{"vocab_size": 14, "nesterov": true, "weight_decay": 0.2}
Rows from block 3 of a small CTC image transcriber, named by matrix and row number. Rows with one number within an expert belong to one neuron, the router's apart. Each number is 128 + 24 x the weight over its row's rms, rounded and kept within 0 to 255. All counts start at 0. Numbers have three digits each.
Before each expert's rows are labels from the 100 images, of 14848, where the router gives the expert most weight on average: "top examples" is what is common among them. Only what is clearly more common there than usual is listed. The data: numbers of one to four digits printed on busy colour backdrops. In brackets: how many of the 100.
# router: slot weights (model.blocks.3.mlp.router.weight, 16x192, trained with AdamW), inputs 128-191
# up: expert up (model.blocks.3.mlp.up, 8x192x192), inputs 128-191
# down: expert down (model.blocks.3.mlp.down, 8x192x192, transposed), outputs 128-191

# expert 0
top examples: length: three (64)
router.0:137136097123093145154139129097136093150132141101104159168137087138144130131125160112138137154143169126133152127158159138102131130105163082089106156119138088108115173078121127094118164122142153
router.1:142141132129095124111061140173119141136166136147182105136122149131104118168093131159135080118140108140131130111121157152140140142106121109127142149164122130127100107150134157148128119100150117
up.0:150138175123101158103100132142126112096127151163150169099090171110149159126105109098148084124108156140095160125142161158144118155119155112135133118077126099075144115084143136107183141110138119
down.0:138114135130156113125134163106127105173111128092091143106161072088133119154132139139125135088136136138143119108109124088125157133167044118111125141106092107119153122120110109112139120140128129
up.1:136106122081112111150141110151103118130147153135076124124152142100107116139093116103145130102102114117096149153095147135145143154055088082137116155150147128114111132083108113114140100125148150
down.1:131159107178141115115130114129144141122136131096153104146107061117147129087112133148130147164121096122156136082125111112168131061163144099143145135094148141125129102141167167117082158119125117
up.2:103129136134141085169126118165048172134133152108136099123147098136087151174139133144097155138112120138118108131136154107155115135122106101167145136162083124117142107121147118112124132122124084
down.2:160148091146123121132146168117159121132138135138130150152122143141134102126122144146115101129146147126157067114116161081117160141140101094100137108089102142137082130110103161127127187136120144
up.3:113129111139099156150151136126125148160121153094098117138120137155124131153101132166142108109131128102108142164137170110163125098086141138149155108107092170165181158145134137148085169123155096
down.3:192146166098121102155126128147111153101138128137101127166093125140117129105093124136124113141124182128117121096160115128122129120126096106180136164144160145103123142111146132137090099119135111
up.4:128126109132129134128167115180144136152171143110113144145133178110108084086133138133161119119175101141143113125100146145151117147132147135129151157143105207091116068113150155151121135145126137
down.4:138090151120130091138132138158105145113157124136128106155114112109163108133110073160148101143115092108153098141142115134112157115115099158155117146134164109136162154130085122150153078152158130
up.5:158143145179131135106109144167126127157106140084113159168131133155116099119100103094138120199074127115144122129085110153110123145101150148087130150096117121097155095137119136091157057135137120
down.5:152121109108165146169122140138124121159119158160124161145135148100099140130138154199088137106145118131142123147091121151161121100181111153149140091127127124138137081139093180102139143144106127
up.6:107094153133136129139130125172109091120103158137162114126126110132107136114109114169137100115117126121055088138148117104130116179159118133183128125166142188131195113092154113125087109143099125
down.6:117131122122132147150166114081121142137134123105120140161141116150148133094068141125148110103147116107134140112182103150178138143142142183118143145160139127091106125150127141117130138080113081
up.7:138116135113151109116142138126144118127118122161124148114127102105125136120148135136128110151146108113149105140166102142180114141148094142125116066154104149146092159140109146150095122144122176
down.7:060148126140094143123128086116137142126130081109174109176141153103115126123152117137135161105137116102088149139138135118117147100163139120125111143147146136110133145105109107164103152133150111
up.8:139148112124086112143136154160177108158114184113152142104158137105095090118127149116107102116112130123129155127098127092138142136180092108093097119121134158116177152112132191129093127085134100
down.8:109126100150148091173110092157142151159123116152116146142164143134129127101119154129139181113131157146106111148145119132146154132152127102112103134124114144118132144135144085165143136146071114
up.9:163128145157155114137118119168091144170115158073126151156168159149147165183144159111107144132108123158104095125141116113121118159158134140155126128131136110103157133140158131121074145114132125
down.9:130090142149115148167097109102122100069097102119138118177127109107121123124129109128107176153120177089145133130133118102120164178099140113132138123179128130111086130098119137129157159176132085
up.10:088170131124124149150137146170160119136159102096150141103132119157133143129133133123137131172121137141132099131093096108110107117161092137171089111109116115127071103173148161127108168143095083
down.10:143152126127142103169062108107158114113132102132121113135126118163078097154126123118114101121174162063142109116134141090103134144101141137118163112131109135140137191115146116113139086097108174
up.11:151166145131098135111148115141180136129097158097128118096138132164140132134115169117120120124159105093112128164141127153109127130172110151149133148116129173135137095133110149141149149105137161
down.11:147109127148163112107145130088140113098109119118115128105165102122150108170096119136132140160163146160171137141132124113122131109145142124166109145118141146114158113133129121152129156144118152
up.12:136107162106115151130131103161164119119116135148136135126145079086089127131133145135134116138114110117106112104114096143127130072138118120176157150097100129127117083120148079151129123113102149
down.12:119148125085152165150121130148164152123114116169143112100095108154116127145092144134129116115113140086157145113124126201099120129173130072089115118092124145153123135108151080136115123152149130
up.13:105137131100126150156129172113147147107108132098124150117155109045140170124122110110133127099065121132130145164138152151103114134182144139094186126078152145140095178156076145094101160131123087
down.13:184111113148099113143145137116171122131114125126138095148135144129123093148136128123096162113127101149087171067154145141151124108143120139101101124097120133112174141116120081119105108110137121
up.14:133087060190137126102131164155147091135118196090146137161074136176141157084134147096143111086093113113123142142143102111113143150113131113150108109079119143133104153110123116111131118115103143
down.14:159163130104159128111073106135081116129137154090126127158110110119129113136137109128128133117111155181163116137125096133147118118127137120138143119148102094147159111164098163130146145125164137
up.15:070126116108137087133140130148150135102126134105112144135112096168138085127144121097153131165123085137130120103111139098129109104133134111137177137101171122119103137119129102168161136130106144
down.15:132124116125112096099143157095143172149117116124112134140172116131102123113134109117098121089124132103156170127144108113136112155106135140179115115132141156177108157123151108109130104137158134
up.16:129172099136157136114089141091152127141144100176087143148133114142113123125121093104148068139141147147118155115135129117141089153092179128115173167143142164109075168123114062142159167093085122
down.16:151146115127112096111125125112128132118168170147096091126168145184121136099126123136128093135116107154144094116131152099097141119135117131170076097081162107138154108152132141098119138150128139
up.17:171102170109133137127161129138161155104116117098127151096141120140148126114117097113141167138162152156110137147108113108122166131152100117136121080176155132145204067147119145129127113145130105
down.17:143145115109129143131106131138109098057105131163120118091156103125142155139120149127126090115143143092151076061115144100097167145118120112136062172106093132155104132159129129148152122120086132

# expert 4
top examples: length: four (75); the digit 5 (46)
router.8:101161130108152093148128117135164115162133124124114141093175116110135106183127120129132183134142137108117089154146110159137120136122131124146121162091106135126153146189206190100125093098089112
router.9:156123135130124119127130162124076136114152125143147143119115162116104168120157125171142099092152105129094150136132132066127145081134104156123123164134095130109150110151072138123129140109189144
up.10:125079123116189121127134109155126130103109131112137156135098153091153113106119128109151120136105169116132120103152116159133117114176147137175110118141164128148130114142150120097113130119089178
down.10:143150106120151115144103098121106125114121131136173143104164120118123122172195152164129132116142148092138145127119118133113162121120116156108112101124119092101102139144115158130189143145161107
up.11:122149106106141119133131111126135096150145155134143117139184109152121142117118071103147130146079122120101154128123158139139117089100142167168129130115122146115168098096152137121133112123164117
down.11:122114119156075152093140113112149134115152110120112127129132094146122123123139098129128199179111090142096130101113096121139149157155135143153167140155143152115181191100121110126114108152119119
up.12:144141112122145106116121112156123124159110134090148141080170131108162130123157131175144108157134098139166128104157127126101143125102146184112143120142123108165150086100123140144155101075137119
down.12:145155138134123133138115151104099117101146074098137149169100156153091129114128166107131158146099192150100144117106115156153138124156128158098109175134091126101076160127138087104112136130114086
up.13:134124151152144114116127146154128142102075109127098128115104093100179145176156129130138098108146130100136167139162102134117069111126113140160158074160138139128127171150083133144125129123136170
down.13:124117130138104112127150124125123087156124139108134127114125130113169125098093137123150089137137114109142107138141137111157085116123142139106112176172197128165131195149115158177131120175167163
up.14:111143135091146130137139121140134102141146132159126120172145097131098155126142160110147121165110156090132125154151151111133101129113126135093085173103104084086127129104121142167095131073152114
down.14:120115144162142130117115107127154117165147128113124136087086179126118165133152133120133122096111109139181107142107125162134100120085100127101132123094133112087151131130109135139135085091124146
up.15:112105119142165147117127103133108160148127106135101126115102164100096126079147122109147108126135155083133104103078131107109133141140161147098132123074124132094156138146072101131126091065119155
down.15:105119129085163100129132127126130096110094136131167115136117149156128114148131159129145129142126095131145135139140125152135150134092100106134109124164118130155117127127106105161154170141112116
up.16:149119124126109122094138120112097116151146113157137148141140192155150143129109111120168120134093123107138120118105136171101098172083158127133110101106139194120137142114098142120092116137081143
down.16:117139129103125149165154120126118132139152152124081130085140111126081166101107157152147173146147107133123152148145113138148150129177091137100125142141099086165114147163128104178140109107188100
up.17:094096104142126117162161133132111113115125149112120127115143073146088148100119133169121106106145117130152114109156085140119115104104144122129118145129114191132121135147117161122093139152129129
down.17:165155109114137101114149159136172135117097117148134097099091152124139099160127109126153138125110147140120166082157142113208141133134123079156092088136169089123147088166139116134127104127116071
up.18:112132156144109116092121129130113088140111174108132115151145125168094175139162110122109151147113141146129165107135123098106103138117128120131147093103118119125105165102186073097100140146092143
down.18:146137149101134110117130103189109095072136121161140155146158126118140116118135103121115166113146098161119117128098127130109132142120158097136124143170121149129114116159126123148108141141142120
up.19:113125122130088184110140133094152105144081109109147123126126104158120107086178095109136148118115127147132109082151101155120133129133130118149139121108109108153073099160123096084160176141117139
down.19:115166141125138141152153118188164114157137141095157149165086173160138123135132126131108156058131107137152138142100131098165128146146146153129137146111130134116135114110127129128095155114155136
up.20:117103113135131137118142114130151129117138122136081149142103110141098142156112134136152158083072131155111102129152162181110175108129115094138085127154149147186140150112124132102109103102101112
down.20:120104169142141111106099138113101123141156141147150154102134110163193107128124119127117107156118129127110151116100088145111145141138175129133137113138113117151139108143145154116158165143133165
up.21:126104096104140103117143137107143143122115119127149134133145114134143124134093135082082134155185176105157136162117114113156118131157138140133120098183132102121109111178120097151143128151168151
down.21:089162142114114120163130117117094153138110088129122156114151132121100155123140169136188154114130122132104126106131108137161175095113106112138129106092078141115146144120120112142144153140127146
up.22:122111144110088133150107117149099108152121101181133116131129144113116088125100116123102074167119129114142111153116128120131143136132150116134094117142146143081119184108151136121122137118126143
down.22:100098107126102120114149119109102126157138135137136115135118142116112142102095153156140131107127151131127120187105145127080102084117102129144103148182125118105161107075099152152114089133122118
up.23:104089122140148184095110149115130127126103134120141128145139136114141138094088129100122128114121107116133165133118114115123118147137114138149087112127133179094133151107152151097122097126181097
down.23:132112106131087124146135138181146141072137103174103143129111138151133109118165122154093119119172153086153190131193133151104127143133126136104110130117131110127174153135143097140116133111114112
up.24:161095119159090097119106104147102122092125141128121145183096138139123146128117125125106129100105137097144135150129093143164108126144180127128148173150133114072092120149163161154093169156160084
down.24:118074154116167144101111109091115123138106117154121161150108133130150122133131121175144135097118148135178118154111120117135165113126119155133072146157131161159125092170107116087113132133129171
up.25:105146119134177113145113083099130127123108102083099121137131124093142184139085120105125108119130161144099126104155137142116135153164047087137136130165142133122105125114134091124121104121160103
down.25:129136155123100102109138165084133086135104139129166153114077155163093105126171155150151091135145118120156116099098130059129114116164163174149122129108137102131106164137126159161141150109157175
up.26:115126112136095113138118126122218129114143107126167134115142174107128097082119129139136099130124123122078139157105100105091163184134156136160169088113131131113115143134124145104167132192132111
down.26:114106134140118111103115147137111125134109103157165133122115126146110121095127092138123088081114128116141121060154122121133144101138118123170094143137148132101174144118142162123099117179125168
up.27:139120089129115093119111096134096133101147113125128100158114138144103103168136110111122079159151138165133121123089058142113086092084149110155118159143130130137166125163151142139135091125130169
down.27:126136105121136168134122117126137145125128118144153103097137123122119164170124156134153147099144120079128116084143114131095144138096099168115103155069131130112122100128155119111109142145090077

# expert 7
top examples: length: two (69); the digit 4 (50); first digit: 4 (31); last digit: 4 (26)
router.14:111160122105146075148158146152134088102143148116150132095176130144119124168160123174108119109116131087119114100136113143114132140145131092159102145076113153115144155166172204121125116104133169
router.15:104145111135144148136117137124116116106137177117110089144107112117104124102098090130128115099127092154141174090144130153129129106121148134108125132143165113103085126113099118088141077124107150
up.107:155153107160143118121063093145128148116135112120166113147102172131127115130137176176112100129131107132129138125133105160142172148128172107123117123175120131081107099120116152171145170147128148
down.107:113138122102121129130115142146164170165115154120115111128161121146154158129121097127100159119110141146137082103114123106165085129129127120119087120142114119153139144122118130130139122159130127
up.108:143139144126133145163147090121115120140170127137121134135112133089135092111153121164135102093152127111151117144093139130166138114171122126155157096141140126137129148156164128121140093144103113
down.108:185115173142105133146089182116123172141104160099151090141131108160157177122127139135129141103088133134090103146144135145116132151174125118090133163100165119153114131109126114141150133124093116
up.109:139122131076127075148139119157132113123124123124138145167068126108125126145130157126167136148108175156143109131124156130115178138158145130164127113133149119107113122150158129126090133110128156
down.109:118132134146157141137111151124109184138168124098096138147129141135134096137140091132115129070107113089132166113113087156142081134108137134084144144137109140151143119106137107116106079158163124
up.110:134140090118108088143104129128110139110107128158114090113118119120129109129150130154145160133168095135116111109146109128103148133137160158138095122137128073135122121122100129139102130063106126
down.110:097101156135130144181155122129118113122147132112172178127139134150157158140166091134138129172071121115162163139138134150094130083123155084111153128109115149113153135173120102111139088134133120
up.111:156136139092130097109111156149076149104103120176121129117120121128132136152104102130126140133170135094131102152156130134169101155102150122089122141154128111147084109114102173140107138124152122
down.111:092110146166086130114113131105105104165118127103128101104105123120136120128135127121145079092080101111100179127082115104092149126143146095143105113124157133089128114101134138129124174134090147
up.112:129144143181090093106131158141101143137100120123149109102162187130084128112119145130155123140090169153130090137153123151142164110110131101091100129090144143069143139116167082168099132142096132
down.112:117164106134126141096129108125092124131096137118135167150118100114155110149145120108092132138162114073123165116130132110114083146151150141107102116162096183136112116113097153093116144103151164
up.113:120165115126136147115136123117115081122145110153142127125093154153138153124169106146158177091150123110149101165111103154070139156157114124113159150096113154098132100115151133127111154089114149
down.113:173091110161146133115111089109128153168113147112091107165172102117126120128068164171115126198140134093088134134115126147141127138133102099140164121139124141151109132173124171129136136160159076
up.114:133120099138077130128081111118108111112102101133101130137098128117137154096119122151117154146135135127178175138090164134133168149151170170162137110144129107160113082088162145095149121140107119
down.114:104117175161153157131153142116145144113113135136149161110152126147174152095091103141109126153126133148107113129136077104114109121113102107125097122140113136156164132097120119155103110150135122
up.115:142162142142123123130125137115148139082111169074092121096117131118147124126139164131105142109155153116162152134099116110119135122172090095113122145126152149172155094119097132129124090134133118
down.115:128090161112131148141167102100092123126147154124114113166110144122093139174103087133148116107139100156143147137065142122102167101087160123107146151096116099040133092133144148113111132146106152
up.116:162155160128122107117112136120132169131117157146146098157109109114093099110107140134105130123190121118136112097135125113093128110174121105079121136119110190152175140101082168115136190093135146
down.116:126147091110118115129109098123173139182124129147110141135135138141121120144120153137106142087075139078088137122129130105148093102127149117143128130143162106122078143159185097132133125126107121
up.117:147128106152091130129117097182180122156139130069103098129109115113101118129099114124135184141121146123130129138128102094111138155124182131150167125112113101176122102116133152125093125165127138
down.117:127101142086118133153131130114092096137124164144168140155095165130161104110115112122117116103098127102146114133134092122121117116157101111104132194132123176057137145129137124145097103121140103
up.118:171121187157139120109119139109083146153146159146128135144096123081092158096133148145129143142109130119141131107135155087154187135104184118077122108138171158106154183112134128132121158139113130
down.118:119147097125094148165109094131145137113110137130113126089116161149128142136139122099115133154114105093140103053149133147135076096118119106153148153138106108121107094113137132106114132106140119
up.119:106126111128136136098129089101129176130163123128128150094144153105085082103107132148132087117135150106186169104118137088132111103137116129135129110122110125109148170153131123141153128088145093
down.119:180142122153177113169118117182133145127150119160116146134106083158147178111097109137109122111132116123099089159104121116149108165147093176132126099138117113100139106115147169127153105140133180
up.120:135169083114143149108153109190131147104100114116136101146138120128150115110111149131143150102148090120118108118084171109092128180089142123116100118130123140104119132146073184152146145132194132
down.120:114071102149112103103124126116124111166157142111117177128135126116105106135157091104138114103097113117135144143095115189182116092168124144131094129120160142141147156125131105139100141086146117
up.121:120146133101177121157098108100139085133148162172169119094132149165094073137138082114100127177119165135123151152136119107132106130155130153166115168145144150128124133100167120131113122123101122
down.121:162138117108112141123105143099148120124128111134084113137156129133137152160132129133137107088122099138136159141121150172133159095116100113108148088114102108139094110150077127152124125110123149
up.122:101144118121116137113099109108166162135133148153128122099155114111103119109116139125120114107125146109102093118115112099143137152083127137135114166122127111149152109100097104115144130076145142
down.122:194127113125112155145132110169111112141146099108161125166152118130155109115155131134111108122142123117130135157136171133102138136150079132132143098109122098127118202169162149125156091153088155
up.123:186147092163149097134097160090159127141105122132163120149086100097116105118146143155159128128101111124131107104148140115125192167154120119140102154147122078123131122117126099107113124172120100
down.123:112099131161107166121135149090137136114131173150133187072143155133139131163158116112110118124135148133111118087119122091116129096128126153168131156140124127146109147133123126146091117100087116
up.124:122144183121132151149101151133119139143082108122141113158118107176150146112186135125129170124124116137123128124165092147140137137151167143159106159155196109113142155121153083145127106115120113
down.124:118121115128126124150092172110135117127191137116121136119117154101147129162106126110138098120072075122119181126139123085141131095130108158129157100134076141157114078126123120100123088125119149

# expert 6
top examples: serif (58); the digit 0 (56); last digit: 0 (28)
router.12:103166106091147081146134128136132110108144154137161118108184135128127126156159114173127093131101112086126098092117119156122130140148109104153118134059112155115157128155180182130133111126125154
router.13:155123147158106130145105111144146131157131152114154138136078162126118137121136109158132107113129084171096154097168115144135166080175172110103110136111097112128131116115099118122147104116141172
up.10:142144118138113106138115108109108116150111108149127133146150176116095081087139121124129101104180092123108170111138162138127096147100137147089087145092117123083097145108084155109120135149172099
down.10:114101120139134107176134151086168134110119146109148153159109137146141118159118151140091102131112122105157114124109118113119146136149107128131124075147167125142119130135090131137130161119140084
up.11:161169101143113126125134168127121160157164144127135115123144129126148100113111110104129119144127147183166135098069099112108129139101097111184148119124147136154114127132121121153130149126111154
down.11:138090149111148126158124143119141095103112128109132142109130123130106115162130085131139113107125151054087150176148116172124083138155127138091120133118158130106112159086194120139110106161101088
up.12:166118102120113130116120118141157137147130141177111110172154118129106123089121106135147137105128155128116143129108133092118147144116149168122153128106127101099123166092140156137144100132136134
down.12:136131134130163163127163132108144119136130132122089090136114152145135152165134128105105113120152154164117147126094139139108124120160119124137109135121120126064138163165105090167142132087098127
up.13:150105185113124114093107135118132116142116121170132106123130126155108129133060115145136122133132117141146138171142152189101123126148121093128124169134086090133155138137161155114108165126112105
down.13:125114109082128128144103092087126154114165131110128164126137155120115149109196094131141141122117136112127152090114108129101135092106124121146129162157134138122111107137113114153146127132148142
up.14:133149124114192137139099107130174173153112130146174149105146155111130124142151121106113088161148106164139111112118132135117096091174139147139140113145186157149105106148114121120114130105146119
down.14:124113110107067134128099159121144148097145143110127151152135091144120119156144127118165166119115184103118153122118151111157122124105121162116143138105104116086122139137171100131147106115137111
up.15:125111123093098120099138116124099117124097091185161109136132133166148166150138107131127129119118135111159124137139095089138098139147134168163121127164151168091083098150145111118134127101098088
down.15:151148142153155171118159131123101141114121135103131112138132108130138132133126110129119100105081158157152147129093138145060113150140091118181141144152156154158117146115148163104093136149147133
up.16:112100127128104155114163170137111094081143166117138127154132162138145157150133127093122151147115145131167121135133138112094095093142130130096155080162167167133100162119142148072110129124137150
down.16:094137149157147139098085100122100138161088106154102118084120148098113143115100094109106101112118082149087135157104115127153104175099138114186147137156147152118123106123131129135117155154158161
up.17:165105125109148126079113131124137150150152138092113144078100131135133167135137128109150129139165161101111094136112096134122133097159155189162148172161096134166103123129179129150117124137102131
down.17:155136143110121080111114160133148103128167126112105116121133144085146090096106130150184128146091114146130138134148119111113152159081077102078112105087158131120075149076123112134157100120112120
up.18:114120166104140131104194151120125091106146134135149143122127132183139136110116124135130168140117129109118103139139082142137084125155094114126152115174132135120159123116113120113130165159131149
down.18:127128126129075112165134149123106099159144124153105128108114124085129126130144116144128091145162130124126159169143163152131141133128164098141137134120120090195103165154155169117136073126112103
up.19:101113104113126157124144113162098132155146073146145125108130121181137096081127080151135125094117128151128119140178146116123105142125130106164168141121124116155084111164150172143143135086139145
down.19:152120098113153124103083175076141127133134097137116160109120089096142156179126197146091119154104115138142103140152098115144157153125086136088122102129139140117136109130171122144167100119137117
up.20:169125094165139152143124129130171121136122125080145146104127172108135131120115106107156163070146142119111082131163143163080125093161120169155175159112111101112179114126131152113118138105104142
down.20:132175174106111128126129148102100085153144125126131132113146145114140151112116154086129122178104100126111147111119145139140142126152100093101133081181136129146121128120151121121100085124143103
up.21:182110094122103122103133114109148153066090111134146139123133164109125122100129093122080142146167174174115166114157107105140140143122125115157137108103159116100126149099125124123121133110167142
down.21:098124133133090162129153092079138162127128134081127102126094113160097148146117142081150147129101173080116122166112133136141132139150151103124089111170145155134134136118116133152131117132130128
up.22:100145126142162089118159102119181163114113078091136153132166151153101122155118135126112164094122106145126142128153152068106120118103156134147142146099106113180142133145119088128100167125116118
down.22:101115117092114107132114143135095124133128132146130155157109105145118156157076125117164132079149118125165155123103095100136109133124184087116123165132111131122133096123129165094116084133150121
up.23:108133152109134086113104145149148121173162151140111158152131158134131160085112127167143122145130097121136148124192068122135147130122118093175135128166129136135144110110132119072138131100134125
down.23:146185134130131093124090140081094160112137156108118147116170115115085101137105138101098118121097124153138125165095138125159116099159113118105093158115139107111131190139154134105116090119148135
up.24:124138102122130098134111140118125128144112113163157122137124105178106185144101124100098140113131144127079110142130125113134123168113170138064141130109137125117104148129102155119133134137160123
down.24:111166120153136091138146115146113085126160118202115150171129113109102131097142120148148138095114116101157092140109130151118140107137152108114125106144146140151154135110175186146174172155106092
up.25:121141100110115133102135146147124117101133145114123124161106099098139088098137098138127179127147139124143128159099104073111127112150101154130097147109178115111125116140164123146140129105148152
down.25:142091157128124103140137134178109119112094127157108141113144105141131138149115147122110109119066063160097127107137103103139132128128134092139132119134095148114129143136146085146103132140111074
up.26:088125146159138111135115102121140096167104149146155137132118130174139125081108119120145124126139136086125116149123158133137160141130141098152129151124117098076116090178181127165118081136108153
down.26:114140141141099138152151141114150121115131136116136132133099118107119123113165133096110170146086140134141184113161096110100079161107132117146132090167177198131154106107120120110119100115159123
up.27:111143129141074094181106097150121169123077121150148090128128122107115112136130129086155092146135115135139114127117161127125126142121131152148102060104153122094143128109117140123111175092099128
down.27:144100111141141136112120151134135135127146136101130110103174144075137169155092130145093133104125115102151105159091139150150110117157090161110170199138144121141108139133132107112100144108171175

# expert 2
top examples: length: one (100); first digit: 4 (29)
router.4:181154113118093117121100157183103110132133130130171106137153133178102118159122159129077136138128136134124115154114126135095153149099165121169112158128083159112120136165131141148133095146137183
router.5:120147122133125072143144139138186123097118129131148173099136127144108100159135111100135152110121159151096156163135123126106137124163103101181107154099119124153090129129153174095152091085127112
up.10:135130091138144113110128160149106143071120108154135089136110082094139139125140136155135130144115123119137131096106141084124133128128088113167072126116114178133119087117109151112098112192116093
down.10:126083128110147133166159141155118095113106137126111111097130151127130156124099125141117116138176156096091091112111161112138116133115154154146150132151162124139172126137082103121127121137139116
up.11:128134121120108134130078130143184165116098085155120147131152137093156105135126119146108139123163127127122144146171123086110133098149140118088176134054144073105154154125147117106105119104134137
down.11:119119146132137105135142095146087123125147108165123114116174118108171154143121114146137116123093108171193159119092147141125082168109175135112115155112148131185120130065119145118134119153132130
up.12:152142129135121181120102130094119117100120108121154073117119121134110148111102126139157104162083083117117085115114110118160105130147120126121173176149176114108122080124131121142129103114109150
down.12:146138099137117102134120161170146103135153156147125145141115158157174136131138152102090120139153171135143099120089156151167087166146131144138120172164157119126139159155149114109168154146084123
up.13:142143188083140116139115105146155171112120093165102126099112120140128115118094143135131140160131087149131150158169152155148101128150079096150087118092155137125132159106146125110147130137117142
down.13:139118092170116133135148133081099181126146129136116155080112154114110113126175125124144128143113122117141094161099175152103193145099132135153095151077112146097134164088139145163119139150114106
up.14:159093103138088139132142158135103160115134146105113102112118112126102121113112130133127147126152137131116156152123124140144147127147162085147174122167122146121136102135110156111139148126125143
down.14:128150136104137141147149169128101088094152084142141147124145122115113126125173133073053143135088091114139145137116177108076110129141129129132121053122129133104134109133141150147124144132096104
up.15:144164088123129160101118132141158088156137125113115118139128131125103161149106133100122098128152083094130139084176066128122101121140134188129119127155125156122135136138116125112110152144124118
down.15:107155119149110126084181161155141081151125172113121139110122138127131104139102142160121161140119116139131113112109131113144138104093191139144134119119137131116088137115153115138139089137102143
up.16:131082103156162164141096114082147103119125168122128112141155142079110123093113141159150145156105092088147147122104122109127184085137134124140130137140126086129132158106121110133107094107066129
down.16:104115117106152140112083147116114158135095138121093153128147087086125079127144157119133089104121122101138133122087139100124117072143116116124150129167124110108107136140125159167112125126112127
up.17:137127144161142117078151131123143107103092130118111128133100107118139133161136115142129125112131129112132121088123155173146102138128116161175120141117117123135087096100108109126096097143112124
down.17:148107139154118098142143125127107105118106194101134152142097126149135165138142144158131126138158106097064074108144108104162159116140076156098128148141175118129176112157119142169111124097169119
up.18:101133161139165168120136086115109110125160104105095131138137127117145137101128104129107123115089137121112105133100130122151132115150117097123098170137111131121141135117155086140102157116095121
down.18:128116089105080161170126147192157154149093139125136158133121129112129149107100137091141096105142155100130136109130134157140133141173137122106180151130176118118101157148097130100156126190101133
up.19:114174142116100160138123121099109143147096154146107128090123082090108114138169076150144089120123123127149148104087105125116149130152163154105127115118143145123132153077129081081141129141119130
down.19:138086110162150112146113141138092113085136088115149113171100103121141106084142125099103127123145117111102146158136170154153140083168104138110097147150148135078125095159130125148157110140159150
up.20:135052076108102138118122106154120101127110118140155129105132090133177176120129143112087133121148127101167097109135104133133099120137153129158102152120124120175135107150144161128124186150107164
down.20:156151113091115110103096110132123127073147140114142090132122115129131137145138149136141112098149148104127160160146110104132092154089110097115112153141140138136109141097132078099149124161145184
up.119:114154154123106136152146166144118159132139134125117101182087111111127158151118106142087146155122157130093116115121090131115092128072158125115136147144136160156180146151164088077126107149105145
down.119:117145122177107116086091121124134118138115121069135112143172117102131132111143094139145116103142124126167110098141165160143151102125175167120147139137180108162125142115115136146142130107103134
up.120:137149126151108132119150137147116113104116133080121087111122134163191157165120163137116109094161111112120129106108120130086148156171132103114161132140173121124142107131105140091090121154114150
down.120:122148141140098149097130109107121114130144132156123157096157148139136139124126107131129131138111086102132149135125125107141130121093093158082085108112095097145149119115167124163124155170146118
up.121:153129118091116113081107103115101083145126153105149125095131117130129146102111145090144139130115126112153090096122159140131164145191125119134129081154140107116130093131123161150112097111138146
down.121:149092120096133119099094137148106101109130112154133114139156114113134135160148144127118145166150118142147145103125123093152065152080120144128104120141100141166117114109139108089096120132174135
up.122:126125107106105162127157128141110117126126132133117180126107117124142098111072092126167093157106117134084113104125101138118130128151142147127168109146146149128143090180156142122108087095155140
down.122:116187096194143091118152115114151143178133157164154155137073178130129083074151103130122148097120133093128090165125135138173154121126130107129080124122144097148150132131114121152107180105095092
up.123:137141126130131145164116098115105135173082130111138124106098092122122126075107092098119123124140145104146170184105132179138131136161138125127168079118074156141154113138109172102107149137088163
down.123:129121133117147123147129143139175113128170135151137145129100143061116140121115163113106134059103123138156111161108110116115125114161176110146089124130159122080146164129140122103091153155102188
up.124:152089145130131096114126133120093170132130155146128174111129100147137098126095114166117106102107093151101122113141111125128121153153160110184115109124143150133111171152157105111167065133103103
down.124:166148150163145132126108096088143153141142150153147131123097153091134108129160133131093140098132135093108089121131150118118110107113110166117160122113131154141127150127119118196140125113126116
up.125:144118163088186141141153169149149116137085137144144105153138122140153120154149161101119112162100131167125158098126103103136143143104107167133127113159116131166118144118195135106198143122111094
down.125:120144127133088120122122124153081161096177124108133174155102139140117135116121099122149118100150126113120104115122104119098163152124112133186081134120155114128165144101137108105114132140101076